{
  "train_examples": 26041,
  "hop_length": 160,
  "attention": true,
  "upsampling": "pixel_shuffle",
  "residual_init": "none",
  "lr": 0.032,
  "momentum": 0.85,
  "nesterov": true,
  "steps": 5800,
  "batch_size": 128,
  "epochs": 28.5,
  "warmup_steps": 290
}
Rows from block 2 of a small spectrogram enhancement model, named by matrix and row number. Rows with one number belong to one channel. Each number is 50 + 15 x the weight over its row's rms, rounded and kept within 0 to 99. All counts start at 0. After the name is the row's rms in percent of the matrix's.
After each channel's rows are labels from the 100 clips, of 14976, where the channel reaches its highest value: "peak in band" is the frequency band that holds the peak. Only what is clearly more common there than usual is listed. The data: short made-up English sentences, spoken by a formant synthesiser in many voices. In brackets: how many of the 100, against the usual share in percent.
# convs1: 3x3 conv (model.enc.2.0.convs.1.weight, 96x96x3x3, each kernel summed), inputs 48-95
# convs2: expand pointwise conv (model.enc.2.0.convs.2.weight, 192x96x1x1, transposed), outputs 64-127

convs1.1 136:47 39 67 49 45 38 56 34 51 51 47 37 50 44 43 41 51 44 46 26 64 50 45 45 26 08 89 47 41 53 41 99 61 38 57 38 45 63 68 25 41 76 66 64 45 76 67 45
convs2.1 114:45 23 35 50 49 74 52 58 41 70 37 43 74 32 52 55 73 66 24 49 61 48 45 63 29 68 45 47 19 45 39 31 64 56 58 58 71 59 54 29 45 48 57 47 79 39 27 47 54 38 71 48 54 39 31 65 46 51 53 27 65 42 75 60
peak in band: 500 to 1000 Hz (62 vs 12.5)

convs1.75 100:62 38 54 53 49 40 23 28 47 45 45 35 51 50 36 49 56 57 47 00 66 45 46 41 47 38 71 54 54 53 76 52 24 27 29 23 52 24 19 21 43 48 38 36 30 22 51 47
convs2.75 106:45 47 41 42 19 38 66 39 44 78 18 20 65 57 62 58 50 25 48 43 61 47 46 60 22 52 13 30 16 43 32 45 36 48 30 32 45 44 01 39 11 43 54 49 41 61 39 32 32 48 54 58 68 45 66 44 51 69 52 53 48 45 92 58
peak in band: 500 to 1000 Hz (60 vs 12.5)

convs1.60 122:54 57 54 60 49 72 68 50 63 48 43 46 57 47 55 54 44 54 47 27 68 57 53 49 53 81 59 48 54 45 30 82 69 33 92 96 58 52 53 89 50 60 44 19 80 60 65 54
convs2.60 089:49 39 76 37 42 62 50 37 47 81 29 47 49 24 53 49 59 50 56 81 39 31 13 45 68 39 32 49 43 49 38 66 34 40 68 58 89 56 40 66 57 58 50 43 61 37 55 27 75 40 56 39 54 49 00 54 60 23 52 57 24 73 33 50
peak in band: 1000 to 2000 Hz (33 vs 12.5)

convs1.81 103:60 66 60 42 44 63 56 45 70 59 38 60 55 55 55 43 58 51 50 39 63 52 82 58 46 83 41 54 71 49 48 48 80 49 70 91 41 57 51 78 61 87 73 48 50 61 49 71
convs2.81 084:48 40 79 54 35 52 73 54 48 57 43 38 41 37 43 50 36 56 38 56 78 70 61 58 63 38 38 67 52 53 39 28 48 37 44 55 38 61 79 20 47 45 52 47 44 46 40 43 67 51 49 42 67 55 69 34 41 43 64 50 35 42 52 57
peak in band: 0 to 250 Hz (74 vs 12.5)

convs1.12 094:41 62 08 29 51 66 51 44 60 76 50 58 57 45 38 54 56 42 56 43 36 67 57 61 56 72 32 55 28 28 80 26 46 44 70 31 59 13 48 36 56 70 66 41 58 25 63 42
convs2.12 095:65 46 62 54 69 65 39 40 63 40 50 32 68 37 55 68 66 34 34 45 50 45 37 44 57 52 46 38 53 81 38 60 53 67 14 53 52 35 56 41 75 70 49 39 57 40 32 33 75 48 43 55 66 15 89 68 41 36 45 59 77 41 45 63
peak in band: 500 to 1000 Hz (49 vs 12.5)

convs1.33 120:50 10 60 58 49 50 45 36 75 48 43 57 52 42 43 41 61 62 46 63 52 50 36 60 63 81 57 56 54 79 34 86 39 37 55 61 44 57 52 44 65 24 78 77 50 75 47 49
convs2.33 112:42 44 51 39 51 39 56 70 41 54 59 34 39 56 42 68 54 62 57 40 55 38 78 52 47 59 40 57 66 51 69 54 27 21 58 77 24 33 42 66 65 58 46 60 25 33 61 67 41 50 60 49 32 59 87 34 24 24 50 32 51 61 44 68
peak in band: 500 to 1000 Hz (40 vs 12.5)

convs1.8 129:53 88 84 43 36 30 36 66 38 45 64 25 63 63 40 50 57 53 57 76 58 40 38 53 50 17 67 51 50 48 76 44 21 49 27 65 48 43 71 47 51 55 42 45 66 21 45 25
convs2.8 145:17 67 14 56 47 53 24 25 24 93 54 41 56 50 74 18 47 47 44 76 53 61 36 40 43 53 37 32 40 54 42 54 47 54 56 61 99 61 34 45 64 55 62 21 47 35 66 59 31 53 39 45 55 45 28 67 51 37 55 47 30 54 68 47
peak in band: 250 to 500 Hz (58 vs 12.5); 0 to 250 Hz (42 vs 12.5)

convs1.20 091:52 35 34 47 71 61 49 47 74 61 56 63 54 44 36 58 41 45 47 28 51 49 30 51 55 79 00 45 48 38 23 25 63 80 68 66 49 33 55 63 43 56 56 40 50 60 64 54
convs2.20 075:45 79 58 70 40 29 35 55 51 37 42 51 27 61 26 88 34 46 40 38 43 51 65 36 66 70 58 66 47 82 35 49 45 48 56 62 26 59 53 52 58 46 78 46 50 62 46 35 74 53 36 46 19 55 64 57 36 54 38 38 65 44 53 62
peak in band: 0 to 250 Hz (88 vs 12.5)

convs1.62 082:47 59 72 40 54 64 59 47 22 51 69 38 66 40 16 23 49 36 41 47 55 36 34 59 42 46 74 45 36 48 63 33 55 58 63 56 44 42 41 80 62 76 33 51 65 23 68 55
convs2.62 088:42 67 76 55 64 41 50 60 48 69 32 42 52 39 36 53 22 33 53 61 50 33 47 48 57 57 62 88 47 30 59 50 54 83 51 39 56 69 27 13 56 73 56 45 50 64 48 63 67 40 53 74 75 39 37 84 39 49 34 66 41 64 46 50
peak in band: 4000 to 8000 Hz (70 vs 25)

convs1.28 085:49 41 41 40 68 84 51 45 18 46 77 55 61 41 26 45 51 38 67 36 53 37 48 47 42 78 22 41 43 45 47 50 28 61 59 51 37 39 45 33 52 78 32 52 25 51 60 44
convs2.28 085:46 53 79 63 51 50 49 36 41 56 59 59 40 54 68 54 40 58 25 40 63 56 70 43 27 39 33 15 41 15 49 53 35 35 55 39 50 53 47 43 61 69 44 80 56 56 30 53 46 36 55 27 44 69 50 36 21 67 55 75 37 30 37 40
peak in band: 4000 to 8000 Hz (99 vs 25)

convs1.2 089:33 41 34 67 41 45 44 71 77 53 55 75 67 43 41 55 68 70 42 51 44 47 76 36 42 67 25 54 64 66 52 39 60 44 95 66 50 51 40 62 49 16 64 23 56 35 54 69
convs2.2 088:61 44 39 64 54 38 45 50 49 40 70 47 42 39 74 43 57 48 94 35 28 63 59 66 27 60 50 29 36 57 40 54 59 70 65 68 54 70 75 32 29 52 48 37 34 65 62 41 49 24 79 43 56 75 42 37 64 15 54 52 50 56 37 57
peak in band: 0 to 250 Hz (48 vs 12.5)

convs1.32 098:51 42 52 51 52 40 63 43 33 50 38 54 60 81 58 41 50 69 51 87 54 58 57 54 53 46 86 54 38 39 59 61 40 43 10 46 55 68 58 67 44 16 40 38 56 40 20 61
convs2.32 092:29 41 33 69 41 53 51 47 45 46 44 65 81 47 50 30 66 51 40 57 45 43 47 40 55 56 72 36 55 56 22 54 56 62 47 36 32 44 36 49 49 56 44 37 64 70 21 36 71 71 33 63 46 28 21 39 39 40 26 70 48 37 47 48
peak in band: 0 to 250 Hz (96 vs 12.5)

convs1.63 092:61 30 11 32 46 39 37 56 51 57 50 64 26 67 52 29 47 51 33 50 47 45 55 49 45 15 55 39 73 35 59 42 65 64 75 56 62 35 42 56 65 48 45 56 70 30 25 46
convs2.63 101:65 52 56 60 85 26 42 73 37 40 24 64 28 89 39 33 46 52 45 53 41 65 60 66 48 24 35 55 36 76 55 77 45 23 58 46 72 71 63 39 83 59 59 57 58 46 59 67 38 63 35 38 22 78 65 49 67 49 29 29 69 35 78 46
peak in band: 4000 to 8000 Hz (82 vs 25)

convs1.94 075:54 47 22 32 47 70 58 39 29 59 51 59 33 37 46 34 49 39 39 35 44 52 30 42 58 38 46 65 47 40 33 49 65 43 75 48 31 55 35 68 49 85 48 46 74 31 25 38
convs2.94 088:50 43 48 69 49 38 58 73 45 70 50 40 36 54 47 57 66 48 40 89 58 36 42 42 32 45 60 55 47 30 47 54 38 63 32 66 37 73 26 28 42 63 38 51 72 30 75 51 34 40 44 65 77 36 40 56 55 51 11 55 43 79 53 78
peak in band: 4000 to 8000 Hz (80 vs 25)

convs1.80 089:52 24 39 69 66 81 39 45 61 51 35 48 52 43 74 66 45 43 48 70 42 70 35 46 52 25 41 54 27 48 47 24 33 74 21 20 64 53 42 41 46 46 67 33 39 82 34 38
convs2.80 112:69 47 51 75 35 59 38 54 60 49 44 45 50 53 29 56 75 47 56 47 42 76 40 56 76 70 85 60 36 68 34 52 42 48 55 55 54 49 75 24 35 74 37 40 54 73 40 36 63 51 49 50 72 81 84 51 36 75 62 47 48 70 44 20
peak in band: 4000 to 8000 Hz (100 vs 25)

convs1.58 110:53 52 71 20 57 49 33 58 18 47 28 44 32 36 33 06 62 65 57 49 62 46 50 46 49 28 70 50 43 49 51 61 52 43 36 53 59 62 35 55 48 42 58 84 57 36 57 41
convs2.58 119:63 41 56 50 28 52 65 41 77 83 44 26 64 36 23 65 79 50 72 74 34 20 46 39 61 54 55 27 32 47 39 59 27 32 37 59 65 71 11 49 45 64 50 43 61 69 53 40 48 68 43 50 56 67 23 58 60 38 36 69 29 36 55 82
peak in band: 1000 to 2000 Hz (39 vs 12.5)

convs1.11 094:46 72 35 59 53 45 76 52 70 46 37 76 72 62 59 59 46 54 45 38 44 54 82 57 45 03 24 47 56 51 58 20 25 41 57 08 60 50 50 92 64 43 54 47 44 52 14 41
convs2.11 095:34 78 62 64 48 49 51 51 36 39 48 31 26 67 21 76 39 86 46 50 90 69 62 48 73 46 68 48 48 50 66 62 52 79 61 57 36 72 60 60 50 69 68 51 58 52 35 51 09 73 57 53 60 36 30 23 42 88 39 67 70 57 51 50
peak in band: 4000 to 8000 Hz (100 vs 25)

convs1.55 099:52 64 99 68 68 64 25 47 57 61 38 31 38 34 55 40 62 42 46 65 57 69 46 58 37 39 46 50 60 57 64 39 42 47 51 35 58 45 36 39 45 61 71 53 63 57 64 54
convs2.55 091:43 35 29 66 57 66 43 49 70 34 30 31 48 29 32 50 43 54 30 58 20 75 28 19 60 57 26 39 40 56 48 36 39 54 72 51 80 66 62 63 39 35 58 48 48 40 46 31 29 18 29 34 36 37 43 62 38 41 40 44 77 59 46 57
peak in band: 500 to 1000 Hz (39 vs 12.5)

convs1.3 105:38 79 46 59 46 65 58 47 61 52 48 51 67 49 61 58 55 41 52 11 40 54 37 43 38 80 38 48 48 43 30 66 54 54 85 76 70 65 69 85 66 53 53 46 44 53 64 30
convs2.3 078:72 27 36 58 43 44 27 41 46 50 24 31 62 65 57 49 55 40 48 67 47 51 40 47 71 45 30 46 40 52 32 37 48 71 45 35 68 44 37 60 68 42 75 50 44 50 50 41 48 35 52 38 47 60 23 50 61 47 73 53 40 61 50 67
peak in band: 500 to 1000 Hz (40 vs 12.5)

convs1.40 102:46 55 71 54 40 64 60 33 34 40 35 47 66 41 42 52 50 28 46 60 60 45 56 42 49 22 70 54 49 43 30 75 50 30 64 76 49 52 51 59 53 40 64 50 59 69 67 55
convs2.40 095:68 32 47 39 43 33 43 52 77 52 44 29 65 24 40 56 52 45 13 65 35 43 60 44 55 55 48 52 64 59 27 29 44 59 56 48 68 53 37 51 71 66 64 64 50 69 37 32 52 50 67 37 46 40 58 55 41 24 39 41 41 40 46 37
peak in band: 4000 to 8000 Hz (100 vs 25)

convs1.41 081:45 53 36 38 61 30 65 60 00 57 53 56 46 35 45 19 43 54 71 56 33 38 28 67 50 26 40 51 45 43 48 22 39 61 24 44 69 45 44 56 38 62 42 55 50 08 39 51
convs2.41 121:49 44 84 49 48 59 53 80 51 40 32 43 56 61 47 53 42 35 56 38 46 28 39 63 45 46 39 52 48 34 50 41 56 75 74 72 48 45 38 58 45 70 82 51 57 48 56 21 41 60 38 52 66 39 44 72 68 54 37 71 35 59 72 47
peak in band: 4000 to 8000 Hz (100 vs 25)

convs1.59 097:58 56 48 39 56 43 58 64 70 52 50 38 31 63 42 64 54 61 46 99 48 44 47 49 61 45 67 55 56 46 78 67 73 45 42 89 46 57 36 38 60 99 47 40 67 48 34 58
convs2.59 110:99 65 49 37 76 57 42 46 83 36 56 57 66 64 65 33 50 54 66 39 48 49 70 56 36 54 41 43 42 48 31 73 35 24 61 55 45 38 72 61 36 52 77 33 47 37 56 55 66 46 20 47 40 31 48 21 50 40 71 46 66 26 34 45
peak in band: 4000 to 8000 Hz (73 vs 25)

convs1.49 073:65 42 64 52 57 60 38 22 37 52 43 44 41 53 37 24 47 54 53 34 47 54 63 43 64 47 26 63 44 58 97 68 56 54 25 35 60 15 25 66 54 59 39 55 83 59 49 52
convs2.49 124:99 48 49 48 44 41 43 47 74 17 77 57 64 70 61 58 66 55 77 35 61 50 63 44 38 52 56 65 59 55 55 37 74 63 68 68 72 39 73 37 37 50 48 29 41 54 36 35 56 58 58 57 61 67 70 44 37 39 46 50 44 65 33 38
peak in band: 4000 to 8000 Hz (99 vs 25)

convs1.50 112:52 26 67 59 42 41 51 43 71 38 46 32 70 52 45 27 39 41 31 99 55 44 44 45 36 15 84 53 37 51 42 26 39 24 46 47 52 42 44 56 44 51 41 50 45 29 38 51
convs2.50 108:42 50 63 55 38 68 44 72 45 55 60 41 43 60 31 48 45 53 14 52 33 57 75 25 58 60 39 55 65 32 36 39 44 56 40 40 35 52 52 49 69 48 34 71 41 53 44 35 80 57 63 90 60 41 63 99 42 71 41 49 48 81 59 64
peak in band: 250 to 500 Hz (78 vs 12.5)

convs1.46 107:52 17 77 39 34 43 48 47 72 46 44 54 45 56 45 47 44 52 55 22 54 55 58 46 59 67 77 44 48 72 43 35 39 25 44 40 57 52 48 39 70 44 44 87 30 47 77 51
convs2.46 111:79 44 55 43 50 37 66 53 62 60 73 68 19 14 35 57 64 71 51 60 28 30 46 79 52 31 64 59 56 35 17 39 32 70 51 62 47 56 62 53 43 33 71 55 54 58 65 62 63 33 22 38 48 44 24 38 65 51 29 56 67 55 37 27
peak in band: 250 to 500 Hz (48 vs 12.5)

convs1.87 080:52 30 21 38 40 58 55 53 34 58 57 68 50 60 55 59 48 44 55 27 36 67 48 53 60 81 36 52 56 42 48 79 63 54 50 56 70 60 63 45 42 36 53 33 23 70 34 56
convs2.87 096:46 34 68 36 52 43 50 41 66 64 54 54 67 47 67 60 60 42 40 52 53 85 45 40 69 45 72 69 42 43 55 50 43 54 59 26 48 56 35 52 64 55 66 78 54 45 44 33 33 47 71 56 79 48 55 77 61 40 06 40 46 78 53 52
peak in band: 4000 to 8000 Hz (87 vs 25)

convs1.5 095:43 81 33 32 52 47 27 37 09 46 48 39 58 33 42 19 53 47 29 46 56 43 51 45 63 08 72 55 63 50 32 42 56 38 36 41 45 46 44 48 48 64 58 49 63 28 56 55
convs2.5 114:48 36 71 21 46 63 73 53 72 59 51 44 48 31 47 70 60 35 53 88 45 34 41 66 65 45 23 57 52 52 48 51 44 51 73 70 58 69 37 57 41 60 79 75 57 54 43 41 51 37 77 56 61 34 36 69 44 22 13 71 60 31 56 48
peak in band: 4000 to 8000 Hz (100 vs 25)

convs1.42 099:54 22 83 28 51 57 68 46 50 54 61 51 58 37 55 52 41 41 51 47 50 57 26 58 38 41 91 50 60 49 27 48 30 35 41 46 46 71 54 43 45 57 67 68 29 59 46 43
convs2.42 103:25 39 55 51 40 53 50 22 49 36 24 61 43 38 56 88 81 35 44 79 75 45 48 36 55 48 37 33 38 78 44 47 29 35 33 47 77 59 56 24 62 23 57 49 24 50 49 34 54 25 62 65 38 35 59 53 35 52 25 31 65 50 48 62
peak in band: 500 to 1000 Hz (63 vs 12.5); 1000 to 2000 Hz (30 vs 12.5)

convs1.48 098:57 56 47 46 50 31 39 46 80 40 34 54 62 49 50 59 53 45 52 79 65 44 33 47 69 49 13 43 53 55 48 38 19 55 27 42 36 44 31 25 43 29 35 30 61 36 36 46
convs2.48 118:48 64 68 61 47 70 38 70 71 47 50 67 39 62 60 81 61 56 56 55 41 36 59 44 70 47 68 89 62 51 43 68 71 81 70 28 32 56 61 32 45 62 64 45 48 77 52 51 63 48 53 38 54 57 36 56 53 33 30 71 61 87 26 29
peak in band: 250 to 500 Hz (98 vs 12.5)

convs1.10 087:48 99 38 64 53 47 82 51 18 69 66 71 67 32 61 52 47 54 66 52 41 36 60 53 48 53 52 48 45 64 69 42 54 53 56 48 33 50 47 78 49 57 55 58 25 57 31 54
convs2.10 078:44 30 25 59 46 40 66 55 44 62 41 42 56 53 41 60 62 50 63 50 63 50 51 62 28 48 27 20 45 43 30 61 38 58 44 63 52 54 65 48 43 32 21 27 56 46 47 38 46 54 25 54 63 53 32 44 49 28 77 68 42 79 45 54
peak in band: 500 to 1000 Hz (34 vs 12.5)

convs1.36 100:49 22 33 38 50 57 43 30 78 51 36 60 60 36 41 45 44 32 44 63 68 56 38 49 47 73 51 55 73 92 31 79 64 35 80 75 52 52 48 36 42 58 58 58 59 83 57 51
convs2.36 096:90 52 46 39 44 73 55 55 66 48 63 47 70 53 58 51 61 58 67 60 52 50 77 39 23 47 64 62 61 65 23 52 36 71 66 32 42 55 31 54 42 63 66 54 21 39 35 20 70 42 49 70 65 48 46 59 59 43 37 53 50 23 51 25
peak in band: 4000 to 8000 Hz (87 vs 25)

convs1.65 162:43 39 30 52 59 37 47 61 30 50 94 56 34 51 38 73 50 51 64 63 40 42 27 47 56 76 39 50 50 46 55 37 44 59 44 14 41 48 44 14 47 50 47 51 41 33 61 54
convs2.65 140:29 55 60 56 39 51 40 76 46 41 87 37 76 54 49 43 42 40 70 50 37 65 48 61 47 47 76 64 45 45 71 70 38 64 46 52 52 57 74 60 62 51 50 73 41 50 60 65 44 71 50 56 48 62 31 90 35 62 47 58 65 44 69 67
peak in band: 4000 to 8000 Hz (100 vs 25)

convs1.45 080:57 37 21 55 55 38 45 49 00 40 38 56 51 31 61 59 34 51 67 41 51 34 38 43 67 80 43 48 36 34 41 40 62 69 50 40 63 64 90 46 66 40 63 64 32 56 27 47
convs2.45 107:49 50 56 24 44 59 26 40 70 52 34 59 65 52 44 31 59 65 23 46 33 52 58 86 75 49 45 77 72 73 46 36 42 20 55 38 74 51 66 28 47 56 42 80 47 57 51 67 67 44 63 36 33 64 58 43 72 32 54 61 22 70 31 48
peak in band: 250 to 500 Hz (55 vs 12.5); 500 to 1000 Hz (31 vs 12.5)

convs1.29 154:56 34 60 68 60 43 61 57 77 41 63 56 47 59 58 88 54 55 51 43 53 56 60 49 50 72 41 55 71 56 42 46 62 67 58 57 47 63 62 28 55 09 66 55 31 67 52 66
convs2.29 103:36 44 49 38 56 45 46 50 50 40 61 41 47 61 70 56 24 66 77 24 59 56 61 60 30 41 36 56 44 71 50 39 39 37 51 64 61 62 37 47 60 65 85 82 30 54 47 56 50 30 49 66 34 46 71 46 47 32 55 43 61 39 23 56
peak in band: 500 to 1000 Hz (64 vs 12.5)

convs1.54 104:57 38 48 74 53 65 58 69 38 54 40 65 43 68 62 35 48 67 48 76 38 32 64 47 62 68 24 55 62 38 69 38 50 54 33 24 30 45 49 57 48 00 37 56 49 37 31 48
convs2.54 132:41 64 58 66 53 79 33 52 27 51 33 37 41 83 67 60 51 49 64 57 84 63 69 31 33 20 44 62 62 77 42 59 73 36 70 78 82 44 83 31 50 55 49 33 57 40 38 69 42 40 32 51 54 45 71 64 66 75 51 53 52 50 61 78
peak in band: 250 to 500 Hz (100 vs 12.5)

convs1.56 092:41 37 89 43 40 67 67 55 40 46 52 56 42 49 48 59 44 46 53 51 50 51 38 50 43 15 99 47 57 61 48 38 44 23 46 62 20 63 26 59 44 72 46 73 49 35 48 48
convs2.56 091:46 59 46 61 44 54 45 33 46 54 39 46 47 35 59 69 47 70 24 50 40 20 53 50 55 25 57 57 28 29 62 42 73 52 49 40 29 55 46 38 53 60 81 74 59 66 36 69 35 36 45 46 60 65 34 71 37 46 46 52 63 44 50 42
peak in band: 1000 to 2000 Hz (94 vs 12.5)

convs1.9 103:50 33 73 69 51 67 51 48 95 36 44 38 22 48 60 58 38 58 45 53 53 49 44 36 43 57 64 55 55 50 46 66 53 31 19 33 34 65 54 25 62 39 54 42 32 49 57 50
convs2.9 127:44 44 54 32 45 34 56 29 67 79 53 70 30 38 50 68 49 68 48 48 72 20 40 39 41 59 59 46 43 37 75 44 11 43 53 17 49 53 50 38 45 32 57 57 42 55 52 86 35 39 59 60 56 54 36 66 69 45 59 66 65 67 59 38
peak in band: 250 to 500 Hz (50 vs 12.5)

convs1.13 091:46 38 04 41 62 27 76 43 21 57 51 51 61 40 52 32 53 45 49 42 45 47 36 40 51 38 68 51 52 42 44 62 36 66 36 61 60 54 37 48 63 08 66 37 35 76 51 30
convs2.13 090:56 33 37 70 41 77 52 51 51 55 53 95 51 73 43 58 52 66 51 46 67 36 31 65 60 34 46 84 53 50 77 22 64 63 41 31 51 61 51 34 55 42 50 34 21 70 77 26 55 76 52 70 61 80 29 77 39 42 53 54 34 63 64 43
peak in band: 1000 to 2000 Hz (37 vs 12.5)

convs1.91 081:51 48 53 51 58 38 35 52 49 54 31 34 64 44 42 33 49 45 52 18 40 41 48 52 65 21 45 51 38 37 19 55 56 27 49 33 65 67 42 15 59 00 33 31 49 46 48 26
convs2.91 104:58 33 49 51 50 62 89 30 20 41 36 38 30 57 50 65 39 37 62 51 30 27 49 58 12 51 51 79 44 71 39 45 33 58 63 29 47 44 37 58 48 59 72 44 63 29 46 79 49 44 91 43 47 44 34 31 17 49 43 59 57 78 45 66
peak in band: 1000 to 2000 Hz (31 vs 12.5)

convs1.37 093:43 52 89 57 54 30 49 50 43 45 43 64 46 45 66 43 47 40 52 02 45 61 58 54 41 52 77 55 28 51 29 54 39 62 53 25 59 65 30 38 35 40 38 49 34 59 88 48
convs2.37 108:49 80 69 50 47 44 47 22 50 38 39 51 63 51 65 50 46 36 47 32 49 51 23 38 36 34 28 73 83 49 60 58 33 62 49 37 54 32 57 42 38 65 66 24 40 77 58 50 53 40 27 42 63 57 56 43 44 34 65 40 63 33 58 37
peak in band: 500 to 1000 Hz (55 vs 12.5); 1000 to 2000 Hz (32 vs 12.5)

convs1.17 088:43 89 57 68 53 44 78 50 48 65 45 64 42 35 43 48 43 36 45 56 46 43 74 57 51 60 41 51 46 57 36 61 49 51 56 31 68 38 69 63 53 84 47 65 37 58 59 52
convs2.17 091:79 33 45 71 68 64 53 31 24 54 42 86 39 37 44 82 25 39 51 45 47 65 56 60 31 56 45 68 53 65 47 55 37 62 25 46 36 48 65 33 90 53 50 41 49 49 68 64 59 53 75 39 56 67 56 36 50 55 57 71 71 47 43 49
peak in band: 500 to 1000 Hz (47 vs 12.5)

convs1.92 087:49 85 43 46 59 45 56 55 47 55 46 60 44 45 53 34 37 40 50 28 58 38 32 53 45 81 28 53 31 49 40 33 52 38 20 19 74 49 80 62 52 67 71 57 54 72 49 43
convs2.92 094:42 67 40 56 49 50 68 39 32 49 31 84 50 58 55 51 46 55 53 53 48 61 47 48 64 78 68 54 55 66 67 80 40 39 20 76 25 30 66 59 46 60 48 48 41 31 38 59 41 49 19 35 62 20 80 51 53 58 27 70 49 26 61 26
peak in band: 0 to 250 Hz (100 vs 12.5)

convs1.27 092:43 62 82 36 43 36 36 62 30 61 64 47 49 59 29 56 58 40 55 84 68 67 59 49 52 37 65 41 48 53 45 45 46 85 40 16 71 59 50 48 54 51 52 54 24 40 21 46
convs2.27 098:50 62 61 36 36 53 28 67 53 38 08 76 55 40 48 38 26 43 61 31 39 70 72 47 29 52 53 62 38 53 25 39 48 71 59 24 09 83 37 54 60 64 51 45 43 48 34 33 37 38 71 39 59 75 47 76 53 37 56 33 35 42 54 64
peak in band: 250 to 500 Hz (78 vs 12.5)

convs1.22 144:48 30 73 59 50 46 51 37 77 41 51 53 53 59 46 52 60 55 43 49 44 50 47 46 56 67 71 49 50 71 33 76 37 26 40 40 42 53 51 10 44 33 65 71 36 66 47 49
convs2.22 119:38 51 79 32 60 58 89 61 59 61 52 28 70 42 43 45 61 66 59 41 80 23 67 14 75 29 37 61 49 51 39 40 26 52 59 52 52 58 25 32 59 60 77 78 27 60 49 53 46 42 51 61 27 71 49 55 20 52 26 75 71 50 52 46
peak in band: 500 to 1000 Hz (45 vs 12.5)

convs1.66 082:57 47 42 43 44 19 36 57 64 72 53 51 39 35 38 56 52 54 57 50 41 60 72 52 50 58 15 36 52 47 27 54 79 58 46 20 33 52 47 06 53 72 58 20 29 44 50 67
convs2.66 092:25 37 65 65 43 31 52 42 02 65 49 51 59 54 38 58 40 64 39 49 55 42 70 24 47 40 44 67 78 39 44 53 57 58 61 26 31 74 52 40 56 54 46 58 79 34 42 44 45 50 56 51 56 41 54 48 99 59 44 53 68 56 43 68
peak in band: 4000 to 8000 Hz (97 vs 25)

convs1.84 089:51 71 69 30 48 52 49 48 19 58 25 41 51 80 54 41 52 58 56 58 20 59 53 72 40 65 59 52 31 59 53 15 37 60 30 52 40 59 24 29 51 54 65 62 72 39 49 54
convs2.84 079:52 53 41 76 18 59 50 41 40 34 41 56 53 47 63 69 40 48 56 40 81 27 48 46 40 40 56 22 59 71 80 46 48 73 51 66 32 46 52 33 51 59 74 62 72 76 53 56 21 53 31 42 63 47 42 47 32 77 24 56 51 31 54 57
peak in band: 1000 to 2000 Hz (41 vs 12.5)

convs1.77 092:47 77 35 40 56 60 66 50 62 57 58 56 76 39 62 40 49 60 45 21 29 69 61 47 42 63 31 52 35 42 55 63 37 60 75 52 64 60 61 73 48 75 52 44 54 38 39 59
convs2.77 073:72 40 37 55 44 49 39 84 34 62 48 41 29 58 41 37 55 30 57 58 64 76 82 33 77 47 53 35 33 48 56 38 41 76 30 71 32 28 61 63 76 76 40 50 76 52 55 34 66 60 37 57 43 56 49 47 38 52 37 63 86 51 38 65
peak in band: 500 to 1000 Hz (43 vs 12.5)

convs1.16 072:45 30 60 50 42 47 60 36 88 50 35 31 67 68 38 38 57 53 37 70 50 56 79 61 40 66 49 54 60 47 35 27 43 10 43 51 57 58 46 13 46 31 28 50 53 69 49 53
convs2.16 101:55 46 54 46 51 58 64 46 60 50 72 67 55 50 66 74 28 69 54 51 35 28 56 37 06 28 34 36 06 65 23 44 53 34 51 54 36 71 36 41 64 52 58 49 54 45 40 66 40 46 38 28 78 65 81 39 60 70 61 52 30 32 28 31
peak in band: 4000 to 8000 Hz (69 vs 25)

convs1.85 090:60 54 77 52 59 48 38 43 49 31 48 35 47 62 52 62 70 46 39 99 58 49 45 48 37 29 52 48 37 73 57 89 26 63 63 76 22 44 50 26 54 77 36 48 92 48 51 40
convs2.85 104:47 53 54 39 47 51 48 43 65 54 65 65 28 50 59 14 48 61 66 35 46 56 48 47 29 61 43 83 53 33 37 62 36 35 54 32 86 47 44 12 36 71 77 49 49 48 55 56 23 44 25 55 40 51 49 51 52 43 46 53 43 48 34 26
peak in band: 0 to 250 Hz (94 vs 12.5)

convs1.69 102:49 44 31 42 44 56 63 37 61 55 53 28 57 49 61 33 26 48 47 15 41 42 61 42 50 70 48 49 36 49 28 40 70 48 58 50 63 55 47 57 51 76 75 28 40 79 51 48
convs2.69 082:24 45 64 57 44 69 61 65 52 56 55 72 24 55 60 63 55 71 29 59 59 39 55 47 66 53 22 36 39 56 56 64 49 72 34 62 26 62 60 64 35 64 44 61 49 18 60 30 64 65 35 31 57 51 68 44 44 12 91 59 44 09 47 73
peak in band: 250 to 500 Hz (44 vs 12.5)

convs1.74 112:46 74 28 60 57 66 45 69 61 37 47 63 55 55 47 75 44 63 40 20 63 48 57 52 55 99 36 42 42 33 38 45 67 39 67 78 41 48 48 79 55 48 51 23 68 61 81 39
convs2.74 083:58 57 46 31 24 73 52 55 33 59 56 65 37 84 54 68 25 24 73 54 43 49 16 63 55 50 45 66 20 66 66 56 55 60 51 62 48 60 69 47 43 28 53 42 57 59 24 53 51 35 35 51 35 40 39 14 51 89 56 61 47 01 50 51
peak in band: 250 to 500 Hz (43 vs 12.5)